python train.py --model="encoder-decoder audio transcriber" --hop_length=160 --encoder_width=192 --steps=7200 --lr_schedule="cosine"
Rows from block 4 of the audio encoder, named by matrix and row number. Rows with one number belong to one neuron. Each number is 128 + 24 x the weight over its row's rms, rounded and kept within 0 to 255. All counts start at 0. After the name is the row's rms in percent of the matrix's.
# fc1: MLP up (encoder.blocks.4.mlp.fc1.weight, 1152x192), inputs 0-191
# fc2: MLP down (encoder.blocks.4.mlp.fc2.weight, 192x1152, transposed), outputs 0-191
fc1.1013 108 [125 129 126 182 107 153 121 154 192 133 151 108 104 111 126 115 131 106 118 132 110 109 131 163 139 165 160 122 149  97 116 117  97  91 149 145 132 112 157 146 137 162 175 113 155 117 186 138 160  79 148 116 117 161 107 131  96  88 156 110 152 141 121 130 157 112  83 142 167 138 140 128 141 129 120  94 118 142 141 137  92 124 113 112 136 156 116 120 113  87 100 127 146 120 101 180 112 110 148 145  89 119 148  94 131 143 151 120 129 145 146 152 125 119 156  69 139 136 171 129 130 135 127 134 100 126  97 102 123  99  73 155 156 115 114 134 146 145 127 184 120 135  87 165 146 109 132 149  81 106 169 110 125 153 109  74 151 120 129 122 101 146 157 131 122  97 168 145 110 133 118 140  66 112 144 121 134 118 141 111  83 110 105 126 131 122 143 122 154 144 150 150]
fc2.1013 098 [105 136 163 146 147  91 129 137 104 154 108 157 110 137 161 142 108 109 124 110 150 146 177  73 100 118  76 164 147 142 114 136  90 125 144 142 106 173  68 100 130 125 108 147 124 136 174 129 103 150  91 127 138  96 114 105 135 172 104 138 114 140 112 144 118 148 167 156 133 115 123 143 112 139 146 109 114 121 106 133 126 158 120 119 114 119 136 124 155 146 118 101 146 105 150 114  98 117 113 135 150  91  62 142  97 141 123 147 107 108 140 121 110 118  83 161 110  85 122 127 128 107 127 144 158 143  94 152 135 156 142 106 113 123  99 144 110 110  65  92 175 152 175 125 133 107  87 127 153 121 114 130 166 124  90 190 153 136 119 160 170 122 108 119 118 151 107  70 135 119 135 126 170 145 145 152 142 111 151 138 137 156 129 164 125 158 115 144 138 118 133 133]
fc1.1014 078 [143 132 122 130 123 114 114  81 128 126  91 128 153 161 108 104 102 151 174 144 138 124 118 138 132 113 112 127 108 117 135 135  91 151 130 169 140 162 158  95  98 106 124 133 138 139 149 100 153 107  81 104 142 139 116 139 118 147 139 109 160 136 147 103 141  91 119 119 103 180 126 130 128 134 103 144 158 125 165 164 136 126 116 167 143 147 110 145 158 133 135  92  84 115  98 114 139 183  95 130 128 148 130 177  97 113 101 145 148 141 110 114 123 149 115 104 159  71 143 136 132 102 115 116 122  90 128 138 159 138 121 144 160 128 155 139 104 161 129 103 141 188 117 143 101 108 156 118 134  68 118  80 117 139 145 139 126 172 145 130 103 106 116 129  95 139 126 119 153  84 138 137 149 126 121 158 140  94 117 142  86 117 126 166 167 182  99 162  92 143  59 132]
fc2.1014 075 [105 134 149 133 180 102 154 128 132 108 173 123  85 121 124 163 130 114 126 103 108 138  87 135 130 138 150 112 110 103 114 112 140 127 110  82 109 126  82 144 157 163 124 155 132 171 101 129  91 152 138 157 105 102 135 126 115 118 148 165 112 158 149 124 124 169 104 140 125 160 114 143 104 103 167  89 110 168 145  94 109 124 157 144 111 126 130  93 109 124 119 105 193 155 114 113 121 114 111 108 143 105 155 100 140 156 127 199 135 113 107 113 112 115 145 122 109 112 152  91 122 168 102  98 136 133 164 141 119 153 100  96  99 101 126  94  93 181 102 121 143 128 131  94 139 138 109 131 104 167 171 135 158 126  57 126 155 105 101 153 137 115 145 143 172 155 153  93 105 115 141 143 125 167 116 111 130 129 115 113 171 140 120 109 148 119 122 130 136 132 153 134]
fc1.1015 096 [122 168 116 163 119 153 133 134 158 145  99  80 132 142 182 128 120 111 105 139 112 122  93 113  99 120 139  72 178 141 114 118 130 139 143 106 154 156 100 110 173 124 147 188 133 143 119 101 163 102 120 104 142 133 148 134 105 183 155 143 134 157 157 123 127  88  95 131 140  86 114 154 109 138  84 116 142 168 120 132 119 116 119  98 144  87 127 110 144 122 154 135 115 140 109 133 142 130 138  90 142 146 145 100 149 127 106 184 143 172 103 102 134 141 147 168 122 124 138 133 110 129  87 138 128 139  96 131 143  94 165 143 103 163 119 120 130 148 114 137 112 148 141  88 103 106 102 168 124 134 130 138 131 151 125 109 154 151 113  94 109 121  86 118  99 119 127 153 205 123 121 129 137 160 115 146  95 159 116 161  65 125 103 108 158 170 142 125 134 113 116 125]
fc2.1015 108 [124  77 104 142 111  94 122 119 129 130 130 147 144 110 126 143 124 135 167 100 118 159 133 102 151 127  83 148  95  95 100 193 137 123 130 128 107 120 154 102  75 146 154 124 117  99 156 147  98 189 147 151 132 131 126 106  99 112  70 120  99  95  96 142  85 126 139 111 120 118 109 157 116 111 137 111 118 115 146 129 150 145  98 139 106 171 117 153  97 119 126 124 116 103 147 142 122 154  94 133 155 146 182 117 149 137 135 123 153  84 148 122 139 139 155  91 156 119 125 109 146 110 198 128 113 128 141 137 109 142 109 136 142 152 154 132 109 132 113 114 121 116 169 162 140 151 127  59 138 155 105 144 130 152 154 173 133 172  86 118 168 127 140 120 127 156 171 133  82 114 101 126 129 108  92 135 147 126 111 135 128 156 169 118 154 116 158 121 103 150  92 125]
fc1.1016 128 [105 162 132 164 136 148 129 119 129 129 135 133 133 110 112 174 125 140 146 137 170 129 128 141 123 106 166 102 110 185  85 184 117 147 119 123 167 133  94 145 132 132 125 119 122 183  85 111 115 114 107 155 100 120 169 103 146 112  82 131 137 128 125 151 148 139 124 141 149 111  92  89 115 135  76 144  97  93 111 165 128 159 131 145 113 151 144  91 113 130 152 142 145 127 135 130 137 145 173 157 111 131 150 144 113 127  88  95 133 149 106 102 123  84 119 147 172 112 139 101 111 156 159 159 156 108  66 143 123 161 128 134 135  85  84 148 157 166 105 144 118 145 131 123 133 187 129 106 133 115 167  72 133 144 109 126 146 121  89 144 145 166 101 141 123  99 120 127 111 104 110 114 158 133 126 109 123 116 131 112 145 137 120 146  85 134 116 149 129  99  76  99]
fc2.1016 140 [168 125 110 117 139 148 140 125 133 153 143 184 134  96 102 130 104 182 137 122 116 109 145  94 121 116 139 136 147 111 166 141 111 134 156 131 133 129 146 138 148 119  68 159 139 150 110  99 163 161  86 132 123  98 116 124 118 144 150 130 137 118 132 132 100 124 124 110 133 129 129 143  96 154 157 114 149 137 117 132 160 136 151  96 140  89  89 117 165  98 112 132 177 122 127 114 170 131 131 135 103 157 135 117 119 131 180 150 108  75 153 134 115 123 105 113 126 130  83 145 137 124  84  73 127 134 157  85 131  91 102 137 125 124 117 119 104 140 169 169  78 123 154  91 128 143 122 167 149 137 116 123 132 129 136 102 129 165 139 167 141 105 153 121  64 159 140 117 104 123 125 111 106 152 116 143 110 124 162 121 121 122 140 199 151 118  97 125 175 128  75  89]
fc1.1017 084 [147 114  97 201 169 165 111 102 136 146 113 140 155 145 109  87 129 114  93 146 179 129 146 165 149  95 134 115 150 175 166 129 124 137 159 125 155 113 110 108 124 116 111 119 151 120  87 146 151 121  98 138 110 133 122  93 126 137 125 130 150 137 122 164 154 104 109 145 143 120  79 130 158 160 102 126 142 158  88 149 112 125 120 127 114 139 130 119 103  86 125 129 112 132 146 169 129 106 159 112 100 115 111 134 110 112 117 172 126 126 114  97 155  68 131  86 143 139 104 104 109 166 147 106 114  89 128 131  89 145 162  90 115 124 149 115 133 108 119  73 116 130 117 149 141 112 121 117 152 143 126 117  88 142 117 184 186 159 146 118 133 132 110 124 142 140 108 150 130 145 114 165 117 109 140 143 144 101 110  86 133 150 149 174  99 136  83 155 183 142 113 139]
fc2.1017 076 [118 154 141  73 113 130 138 145 146 100 141 129 117 147 152 133 118 167 135 133  78 133 144 110 116 137 119 138 119  75 153 105 119 159  91 131 119 107 138 154 101 124 187 126  95 174 130 116 145 128 118 156 138 152 133 136 137 103 107 159 134 121 143 116 117 100 182 148 141 109 166 124  81  75 147 165 133  94 151 107 163 106 131 167 130 116 159 141 114 131 116 164 121 103 141 112 121 156 112 133 132 151 148 150 152 155 163  84 106 136 128 135  85 151 118 143  96 140 117 151 156  97 149 155 130 144 126 122 138 102 125 153 109 145 115 111  98 145  66 181 160 123 140 109 120 137 108 153 104 115 165 116 142 111 111 141  89 130  95 149 114  94  89 106 118 126 136  88 164 171 107 112 133 130 121 121 115 121 127 132  71 101 136  92 153 134 168  92 101 162 138  88]
fc1.1018 086 [126 153 114 124 145 149 105 111  99 101 156 130 155 124 145 114 147 154 144 114 111 105 134 108 102 190 116 106 117 106 125 110  97 143 141  82 112 136 141 175 104 165 117 108 150 134 107 108  94  76 135  99 177 155 140 137 155 121 160 135 126 165 148 112 127 155 115 131 138  87 124 154  96 117 151 115  86 139 149  97 106 127 117  94 131  97  74 135 109 108 114 129  98 176 142 150 116 143 103  85 126 169 113 137  77 137 162 134 118 152 127 120 126 109 111 156 131 174 107 143  93 141 133 150 146 143 118 103 142 110 158  85 130 131 136 126 139  97 100 197 121 113 115 134 145 122 111 127 142 105 147 127 143 132 129 137 106 126 158  99 116 180 119 105 101 125 129 154 160 155 167 145  77 113 132 146 154 138  93 166  94 153 151  90 125  71 142 144 133 124 140 146]
fc2.1018 084 [129 121 106 154 127 140 126 150 114 125  93 122 102 171 126 117 131 133 137 158 134 157 147 118 140  75 123 153 180 161 127 109 143 103 121 132 142  88  97  92 147  94  88 162  95 100 130 118 150 173 108 140  72  83 117 116  97 106 110 122 141  92 161 124 144 148 143 129 133 150 143  97 145 121 154 118 168 105 100 167 135 144 145 124 139 153 168 142 140 152 126 113 152  95 124  96 144 131 157 120 164  68 150 148 162 111 111 128 155 133 122 128 116 152 136 159 146 108 127 127 155 116 148 116 107 125 138 143 129 122 127 173 123 125 130  81 124 137 163 129 106 133 140 110 110 118 143 117 114 156  86 150 109 123 152 111 173 120 109 163 154  51 121 101 159 159 143  93  97 106 119  94 180  87 132 123 154 156 143 106 159 119 105 117 113 151 127  94 152 105 110  98]
fc1.1019 049 [109  89 146  89 125 146 104 117 142 112  83 117 102 159 137 142 145 163 124 125 130 114 171 103 134  66 102 145 121  90 152 120 124 145 109 122 133 165 143 129 127 137  78 130 144 131 144 107 133 117 145 124 105 130 101 106 138 132 130 156 148 119 126 153 130 111  76 150 123 109 134 158 100 108 125 119 166 140 118 126 113 138  88 145 114 145 213 139 125 100 117 116 172 122  83 155 115 126  78  91 109 161 146 110 136 152 177 116 137 125 141 107 167 152 127 128 115 125 154 155 146 128 180  95 170 149 130 164 137 116 115 152 147 126 137 154 145 117 100 147  97 115 139 126 135 171 140 152 138 128 117  80 150 143 122 122 166 140 137  93 105 118 118 118 101  73 147 121 130  95  79  92 116 152 128 132 123 130 128  68 131 164 141  98 140 137 117 169 141 136 166 161]
fc2.1019 051 [ 91 146 122 112 153  87 129 135  82 128 133 147 134 124 130 125 158  93 136 120 114 137 101 182 158 122 127 116 101 113  67 130 102 109 152 132 133 125 142 114 152 107 141 157 140 113 120 182 149 131 126 120 122 154 126 160 125 154 110 135 121 139 123 104 129 129 141 145 115 169 147 119 151 158 136 132 153 129 162  81  96 114 157 118 120 110 128  97 126 130 137 136  59  79 159 121 145 100 134 152 116 114 136 114 125 145 102  90 131 130 170  99 124 104 106 186 163 127 114 122 100 151 103  70  98 128 119 139 147 139  97 146 105 132 121 143 130 139 134 161 150 159 174 154 129 109  63 156 124  95 184 147 141 148 126 143 149 146 117 157 130  74 171 146 140 158  84 101 123 124 142 124 129 101 148 146 107  94 104 154 123 120 133 129 170 141 126 147 134  88  94  90]
fc1.1020 086 [145 150 118  97 152 134 137 152 108 136  94  97 146 145 124 116 133 125 137  95 137 129 135 111 115 108 164 126 120  89 121 101 124  77 120  83 144 100 114 131 122 139 140 193 154  95 151 133 140 150 142 160 147  94 115 172 136 145 134 149 166 108 155 109 153 139  73 135 124 162 126 148 124 124 113 168 118 153 141 127  48 125 141  92 118 163 156  91 108 104 114 147 116  62 106 162 115 149 104 138 114 147 105 134 100 135 164  87 122 118 132  93 130 118 139 130  93 147 167 114 100  98 160 133 133 157 128 160 131 173 143 181 116 144 129 135 157 149 131 117 124 120 127 157  90 181 127 116 119 142 106 100 142 110 137 136 119 147 119 167 152 120 156 161 112 126  95  91  87 108 131 116 134 166 132 133 142 110 151 125 158 126 124 146  82 125 111 112 113 141  87  98]
fc2.1020 082 [123 117  97 144 111 134 125  90 136 129 141 173 151 130 138 106 148 116  89 158 138 147 138 114 147 159 100 139 155 143 133 154 135 167 182 152  99  91 162  86 152 119 139  82 124 138 130 120 109 147 135 122 128 180 109 104 130  94 103 126  92 132 104 157 162 101 179 111 119 100 119 127 180 139 121 118 169 127  97 130 166 144 130 163 134  85 133 114 140 146 167 125 119 168 119  99 142 109 119 161 134 167 115 117 103 128  88 112 140 107 112 123 138 137  94 124 151  90  74 140 115 159 102 116 126 116 123  84 161  93 132  96 169 145 152 118  83 101 151 122 150 133 144  95 142 108 105 140 116 120 145 152  74 110 129 134 116 114 143  90  81 113 110 145 128 144 119 157 175 148 111 141 134 132 114 120 151 143 145 115  96 139 123 114 201 126 101 149 127 133 152 132]
fc1.1021 120 [157 155 147 128 113 102 126 146 135 139 113 132 146  99 116 113 125 117 149 139 124 120 139 155 175 146 136 105 108 139 124 178 161 103 117 148 129 119 128 139 109 151 114  98 129 121 130 164 188 154 116 125 117 168  62 127  62 129 122 116 103  91  81 106 163 128 164 138 122 152 174 134 118 155 131 118 127 130 100 170 105 136 134 134 132  92 127 159 112 110 127 144  90 113 148 156 177 132  73 146 163 151 139 112 129 134 109 160 133 148 123 146  99  83 164 104 145 100 133  66 158  89 141  87 129 124 119 119 125 177 119 114 135 119 112 120 140 103 125 135  91 123  78 109 147 137 129 145 164  91 115 124 103 142 184  93 134 151 118 133 100 156 142 134  89 139 126 132 143 167 105 128 179  93 141 146 147 149 122 110 129 113 108 111 123 115 147 151 140 106 116  99]
fc2.1021 102 [107 102 101 127 135 122 124 170 140 126 116 125 129 133 135 140 149 114  98 116 134 141 134  92  63 111 131 144 136  82 138  95  88 141 137 132 152 138 133 131 190 133 145 148 133 161 139 111  83  93 155 118 142  70 155 147 186 110 146 129 144 140 143 125 105 135  97 116 133  99  60 100 169 124 138 155 122 136 156 111 153 132 114 145 163 155 144 143 137 140 152 131 125 133  98 114 108 155 149  91 128 137 141 128 114 128 130 111  94 113 166  73 153 142  96 161 108 121 126 183  99 142 106 188 125 128 154 137 153 110 166 164 113 137 122 146 113 119 108 120 179 150 148 136 118  96 115 120 111 135 133 126 150 109  79 162 110 145 112 122 145  98 138  96 153 112 110 108 133 123 150 127 109 140 145 107 132 113 127 140 110 114 112 172 136 157 134  76  73 120 106 182]
fc1.1022 071 [123 133 156 141 104  99 121 111 140 106 100  97 118 149  97 133 159 137 159 108 133 141 111 126 142 154 102 145 135 132 142 118 159 120 122 116 138 164 104 167 117 153 113 140 116 129 140 136 176 115  99  99 120 116 113 104 143 130 141 122 122 153 133 125 148  80 187 125 126  97 142 100 135  98 141 118 139  83 127  75 117 112 121 121 151  92 110 111 148 147 117 145 117 120  99 105 152 113 139 120 171 120 149 169 119 170 136 115 142 160 108  61  95 159 194 101 131 121 133 149 159 111 139 112 142 136  99 143 156 151 192 160 150 116 103 107 172 128  93 146 112 115 150  95 107 109 104 166 110  88 143 142 127 103 169 120 148 133 132 152  77 137 152  94 102 131 103 106 130 134 138 110 119 189 119 125 121 137 123 108 126 129 128  90 157 151 101 103 104 153  70 148]
fc2.1022 062 [ 81 125  93  93 125 151 136 149  80 145 143 187 112 149 151 121  89 116  90 139 148  90 150 162 140 128 163 117  99 117 145 167 122 123 113 122 132 108 168 121 133 127 147 134 159  90 127 148 107 179 143 138 131 142 137  89 118  89 108 156 111 108 120 125 121 121 134 129 151 170  88 142 161 112 102 174 116 145 131 143 135 113 177 151  91 171 158 140 106 133 135 116 132 133 157 161 103 131 152 124  92 165 104  72 130 128 117 155 100 124 145 151 138 121  82 118 160 120 159 124 104 123 103 107 138  83 145 118 108 111  58 121 111 150 165 156 133 167 160  98 138 128 121 126 134 132 116  98 135 181 103 117 128 126 126 130 106 122 114 110 156  85 128 162 137 135 124 153 145 123 127 125 122  71 143 154 136 120 143 122 137 121  79 135 170 129 131 153 118 114 154  99]
fc1.1023 124 [150 126 122 147  79 154 145 145 127 104 101  94 119  93 137 120 144 168 110 103 117 124 118  81  77 122 134 139 187 135 127 160 109 147 115 181 124 107 116 130 143 121 138 174 118 134 109 120 112 114 122 139 132 150 142 145 156 123  95 118 110 176 108 120 123 148 111 128 137 103 140 138 142 164 105 129 140 120 124 155 116 105 150 131  94  99 113 123 107 154 120 110 141 137 123  82 107 120 151 124 135 130 149 104 134 113 114 181 145 165 124 108  84 153 153 122 145 158 124 102 151 105  75 140 138 175 141 138 132 139 149 136 154 145 147 153 114 180 118 166 126 106  69 128  81  97 145 148 110  99 161  82 130 102 107 170 123 128 106 134 104 134  98 106 133 110 117 105 142 108 131 156 129 151 149 166  97 103 128 181 138 105 126 154 167  87 181 151 105 162 137 158]
fc2.1023 111 [109 110 121 135 165 160 133 106 120 128 155 143 132 137 163 160 126  91 116 150 126  96 115 181 178 165 120 138  82  94 146 142 153  94 113 102 150 150 138 165 121  81 112 128 137 131 131 106 121 134 143  92 160  97 125 124 129 111 156 119 140  72 167 126 143 131 142 120 122 138 119  98 120  94 124 130 125 152 141 130 140 143  83 134 144 126 127 131 180 142 135 127 101 146 119 114 107 103 140 142 150 119 151 145 117 151 125  73 106  91 139 153 103 121 115 117  82 115 138 149 110 162 168 120 111 138 108 130 140 103  96 138  99 108  97  88 115 105 126  99 118 137 194 124 151 153 153 123 133 168 109 173 159 155 150 128  63 118 154 135 168 150 146 119 105 170 124 140  84 161 126 119 135 108 130 113 163 151 125 117 132 132 117  92  73 154  77 138 150 121 111 139]
fc1.1024 116 [163 186 133 137 112 166 159 142 139  74 151 134  92 131 168  99 135 134 144  87 142 101 162 120 111 138 146 131 119 141 145 119 115 153 162 134 149 115 123 182 113  92 102 154 121 142 112 104 122 155 144 150  71 156 161 130  99 141 150  76 137 134 124  80 128 133 137 123 113 109  98 153 110 159 116 157 145 122 107 114 122 124 105 160 148 142 128 102 124 187  95 167 126 144 154 152 144 128 123 107 143 136 104  94 112 141 133 165 124 128 118  91 105  98  80 136  88 152 109 107 113  94 101 149 138 134  99 124 142 138 154 144 144 106 133  93 148 111 110 110  89  79 117  69 111 101 119 120 112  99 123 107 168 112 138 129  99 173 159 172 134 103 141 135 136 128 138 126 141 145  88 123 109 127 106 122 115 122 115 153 114 143 128 166 181 107 113 127 109 158 136 155]
fc2.1024 105 [102 113 126 110 130 124 131 132 148 137  98  92 162 147  86 144 137 134 140 146 107 133 105 124 139 159 168 169 124 143 121 105 171 137 108 117 124  92 131  93 146 152 135  88 127 116 127 147 123 128 107 103 125  99 113 135 136  79  93 143 147 136 100 155 148 159 148 131 124 170 169  98 111 107 104 115 109 128 140  99 128 115 119 137 103 116 157 138 112  91 128 111 118  89 125  85 102 120 147  65  82  89 106 157 126 129  99 122 145 156 159 154 153 141 145 107 149  94 149 137 159 137 126 133 112 163 152 171 146  97 109 126 103 117 153 132 127 125 164 164 182 198 143 143 151 131  98 127 121 140 142 110 112 141 105 125 151  85  84 109 116 139 139 126 141 151 128 126 129 109 154 141 158 131 155 172 181 135  95  95 116 120 135  98  61 154 132 121 139 145 174 107]
fc1.1025 070 [111 143 115 112  88 146 151 113 145 120 150 155  69 141 104 118 110 156 110 134 109 140 115 114 111 154 162  82 129 146  90 148 153 126 177  96  86 140 101 117 137 118 139  82 127 132 142  79 126 165 153 112 134 153 141 127 132 135 121 128 114 132 120 122 143 154 131  96 136 167 146 153 118 155 134  98 160 131 102 124 125 125 176 112 160 121 112 167  66 148 132 135 125 123  99 122 144 123 104  96 115 111 124 132  87 146 166 138 132 168 147 180 142  98 143 162 110 127 150 127  91 104 146 147  92 116 167 129 129 107 108 102 125  55 179 102 126 119 126 158 102 116 133 146 108 114 132 118 194 113 148  85 116 148  92 124 122 123 132 143 116  94 107 108 150 149 120 162 154 125 104 148 144 129 119  95 158 112 111 203  97 119 144 125 133 112 133 127 149 134 127 147]
fc2.1025 076 [139  66  96 166  95 129 113 133 160 103 150 114 119 119 155 161 110 111 106 113 137 159 103 161 145 168 131 151 140 121 147  95 100 162 105 127 182 129 126 113 103 121 107 160 120 130  95 133 133 150 119 143 115  93 125 126 166 131 128 112 160 136 103 147 110 128 121 141  88 123 102 142 141 120 112 169 143 130 185 122 150 151 113 127 101 126 110 118 115 111 127 132 174  99 185 121 127  99 189 107 129 128 154 128 136  82 145 160  87 133 105  83 143 161 130 142 118 102 123 115 133 174  90 126 144 127 101 101  74 139 168 172 121 193 136 148  93 126 130 129 152 145 121 138 126 129 116 128 116 136 140 146 142  98 135 109 133 136 108 132 130  96 156 135 122 132 105  96 116 117 152  82 104 121 173 119 136 121 148  45 129 138 131 139 114 135 109  87 106 153 129 131]
fc1.1026 097 [185 118 136 161 113 165 145 138 121 140 136 126  79 163  92 102 109 115 123 100 108 153 117 148 123 118 141 132 115 105 181 108  86 125 133 131 102 134 160 133  95 106 106 131 135 107 126 139 132 101 138  64 116 117 172 176 124 119 135 140 144 126 111 115 113 106 109 127 135 126  93 138 148 130 115 132 115 105 131 149 139 126 118 117 144 136 115 120 109 158  88 125 136 107 147 127 125 136 148 124  89 184 127 106 107  42 134 113 138 121 141 166 115 104  84 128 117 110 167 124 127 127 151 153 142 115 124 100 120 102 150 149 108 127 130 150 126 100 157 112 110  93 148 121 135 113 131 152 108 166 144 157 144 137 111 160 121 212 153 125 110 105 174 143 130 131 173 127 102 125 136 173 173 120 130  96 146 115 114 120 197 132 146 100  88 108 149 135 136 172 157 140]
fc2.1026 092 [114 131  79  60 127 126 152 142 134 130 120 116 164 122  99  99 125 151 130 142 144 100 118 125 138 136 120 156 143 129 103 133 159 156 154 151 147 125 145 145 120 139 146 131 138 144 129 109 117 145 106 193 139 139  91 134 121 134 128 150 100 100 156 113 146  99 116 116 120 144 189  95 134 115 137 119 132 138 116  84 138 119 152 145 111 204 110 147 117 144 135  97  88 145 113 109  82 102 128 129 162 128 102 137 125 188 139 123 127 131 129 108 144 132 133 101 157 114 152 109 130 154 125 109 151 160 135 129 126 150  72 127 145 107 144 128 159 148 105 142 174 185 122 154 103 137 128 134 141 105 146  96  92 108 107  99 156  83 123 122 164 112  59 150 119 142 102 132 194 106 127  86 141 129 141 157 128  99 108 106  86 140 121 149 154  95 113 104 133 107 160 124]
fc1.1027 124 [151 153 105  99  98 150 106 132 122 123 138 121  81 141 154 118 144 147 144 120 114 170 167 109 138 108 106 111 141 104 115 169 107 117 112 145 139 102 139 103  88 178  72 128 164 117 107 105 153 187 144 125 130 117 156 143 115 177  95 131  93 105 156 119 124 143  90 132 156 125 162  81 134 101  92 110 138 100  89 161 147 104  80 171 138 118 162 122 121 117 112 152 142 153 111 146  89 138 149  98 142 134 170 126 106 131 135 115 104 137 141 109 137 166 144  84 134 132 119 136 122  92 113 115  93 135 150 109 113 139 147 134 125 189 114 132 134  89 102 112 143 128 119 124 184 111  92 141 180 131 121 119 119 201 148 118 154  93 102 124 120 121 125 135 127 131 116 136 170 134 124 149 116 111  95 114 109 132 137 138 132 128 102 122 133 147 150 142 190 132 136 153]
fc2.1027 122 [111  92 116  92 116 119 134 131 109 140 114 141 182 153 112  95 107 180 133 138 142  83 107 142 140 125 131 149 116 145 145  89 152 138 105 118 144 147 133 111 125  51 117 123 113 107 133 116  92 132 106 107 151 120 123 166 141  85 141 175 172 126 126 140 116 141 132 156 132 171 114 178 120  89 156 108 156 109 180 168 139 136 142 123 132 204 140 119 139 171  88 136 150 135 153 160 141 156 137  84 137 113 130 121 139 125 136 147 119 151 145 100 122 145  70 152 109  92 135  63  94 151 134  93 127 117  88 132 146 110 120 127 139 126 142  89 110 163 113  94 141 108 100 129 139 177  95 150 123 103 103 103 129 120 120  87  82 145 120 132 168 132 143 113 121 121 152 123 104 133 112 149 140 129 113 154 145 103 131 133 142 153 165 126 116 116 114 144 117 137 130 120]
fc1.1028 096 [106  98  94 160 133  94 110 123 126 104 124 147 180 135 114 130 114 139 121 155 114 139 137 151 116 159 125 120 119 111 103 152 152 115 154 116 146 115 129 112 157 127 118 141 110 115 167 167 144 123 101 129 125 166 123 130 168  97 104 162 101 140  87 127 148 120 100 156 146  96 139 151 117 115 143 131 115 124 105 134 162 176 103 110 109 152 137 107  90 156 168  71 155 136 110 158 150 110  98 140 152 118 119 112 176 121 115 111 159 142  92 154 161 113  81 167 109 126 101  55 133 112 161 117 137 135 155 150 150 108  82 142 118 118 109 160 122 118  86 146 128 126  93 126 146 114 143 127 140  82 157 121  76 139 115 141 140 119 100 147 140 124 131 104  67 118 147 107 158 143 120 129 133 121 112 117 172 164 142 125 119  96 163 141  91 110 132 139 200 121 151 129]
fc2.1028 088 [141 113 162 107 124 162 185 124 155 120 138 130  94  95 144 115 146 142 162 101 141 122 152  77 170 126 162 102 142 133 132 131  87 120  97 146 127 153 103 127 138 140 118 127 140 118 108 113 104 150 137  91  86  72 111 115 118 155 142 134 160 145 123 103  83 143 126  90 109 153 140 107 149 182 153 120 107 152 140 102  81  90 160 144 117 136 146 141 175 113 110 147  87 111 153 110 117 153 143 109 100 127 159 184  68 146 152 123 109 132 140 123 109 160 187 132 149 106 133 171 131 147 123 155 132 115  86 157 136 161 145 114 121 147 136  90 140 122 134 148 126 131 149 111  98 123 117 133 120 151  89 123 151 124 168 123 124 140 171 103  96 145 140 159 162 110 107 116  81 131 104 122 134 105 155 133 100 120 132 161 143 166 105 116 128 114 112 124  97 140  86 116]
fc1.1029 053 [172 140 121 135 126 120 107  88 133 105 116 149 177 153 157 187 115 122 111 160 134  98 147 139  96 154 123 119 136 117 143 122 122 119 146 167 170 159 136 107 125 151  92 147 139 120 104 127 145 109 111 133 153 139 101  98 134 124 162 149 130 156 147 118 177  92 128 121 146 125 109 116 136 150 131 133 109  83 148 150 105 113 122  94  96  96  99 119 111 125 141 163 147 121 139 131 122 143  88 141  93 117 187  79 120 103 113 164 118 174 146 117  86 114 111 133 134 150 120  81 118 101 119 184 100 118 139  68 157 171 106 170 137  96 133 118 101 122 110 134 139 139  97 166 112 146 109 108 129 100 121 135 130 114 116 126 117 111 127 140 118 123 158 116 155  94 151 119 170 151 181 168 130 113 135 147  86 112 102 142 149 101 143  95 109 147 160 107 101 176 118 118]
fc2.1029 056 [ 79 111  94 110 117 157 126 156 129 157 122 124 110 143 121 122 127 136 145 142 150 123 104 104 121 103 163 127 126  91 129 172 125 134 126 122 134 128  96 121 103 134 138 121 171  78 120  95 113 175 127 135 139  68 130 142 103 136 151 128 136 122 171 129 124 142 177 122  75 140 118 126 103  89 156 151 133 160 131 111 172 141 162  86 127 136 161 111 124 142 138 123 144 150 110 106 137 112 148 116 134 133  76 153 100 153 131  93 110  99  63 142 154 131 118 140 133 114 122 155 159 152 141 119 129 182 132 136 141 113 149 128 116 146 139 171 143 133 197 110 145 121 119  86 129 142 161 109 114 136 154 153 123 126 155  89 134 143 142 110 124 138 104 116 145 158 133 139 132  55  74 133 127 115 141 123 149 108 150 113  86 183 119 155 123 112  75 166 119 122 115 145]
fc1.1030 119 [138 130 112 141 124 140 166 105 125 111 115 149 150 107 155  94 126 138 123 165 127 130 116 113 128 141 148 107 166  69 126 103 114 120 116  98 110 128 162 162 129 136 129 121 124 130 138 142 154 111 139 186 118 130 127 132  52 166 147 137 132 126 101 124 145 121 166 135 158 118 132 133 109  90 137 122 132 123 120 136 123 140  80  92 141 115 181 133 148  94 139 108  99 115 135  92 138 132 135 154 130 130  93 139 190 148 132 149 103 142 136 120 112 164 109 139 193 141 157 136  54 143 108  83 170 163 110 114 118 137 129 112 156 147 139 102 131 105 162 114 175  57 113 162 152 125  99 126 152 116 143 158 131 124 101 126 116 128 131 161 157 119 107  59 147 127 114 120 127 124  98 126 147 136  92 136 162 148 123 163 128 150  98 117 125 156 100 140 101 107 115 113]
fc2.1030 132 [115 111 108 125 114 113 105 139 129 125 136 121 150 164 135 115 120 123 125 125 102 111 117  73 112 135 138 139 118 189 124 132 119 133 119 113 161 144  84  88 103  74 141 112 142 113 135 140 124 183 153  70 137 128 114 152 117  87 152 145 147 154 147 127 132 108 128 162 149 138 162 134 131 162 154 122 118 123 141 115 108 176 189 153 113 133  95  92 156 141 149  88 110 148  91 130 138 107 136  89 118 119 158 113 115 174 140 123 137 103 123 122 138 107 103 166 119 133 114 144 132  96  88  67 140 137 151 140  92 142 123 108 120 120 149 135 111 163 170 138 138 125 152 162 137 179 103 179 148 108 131  75  96 107 138  82 134 154 141 112 103 141  91 147 123 136 131 113 113 105 152 112 118 103 169 109 151 128 114  95 143 130 164 172 169 104 130 130 152 117 159 139]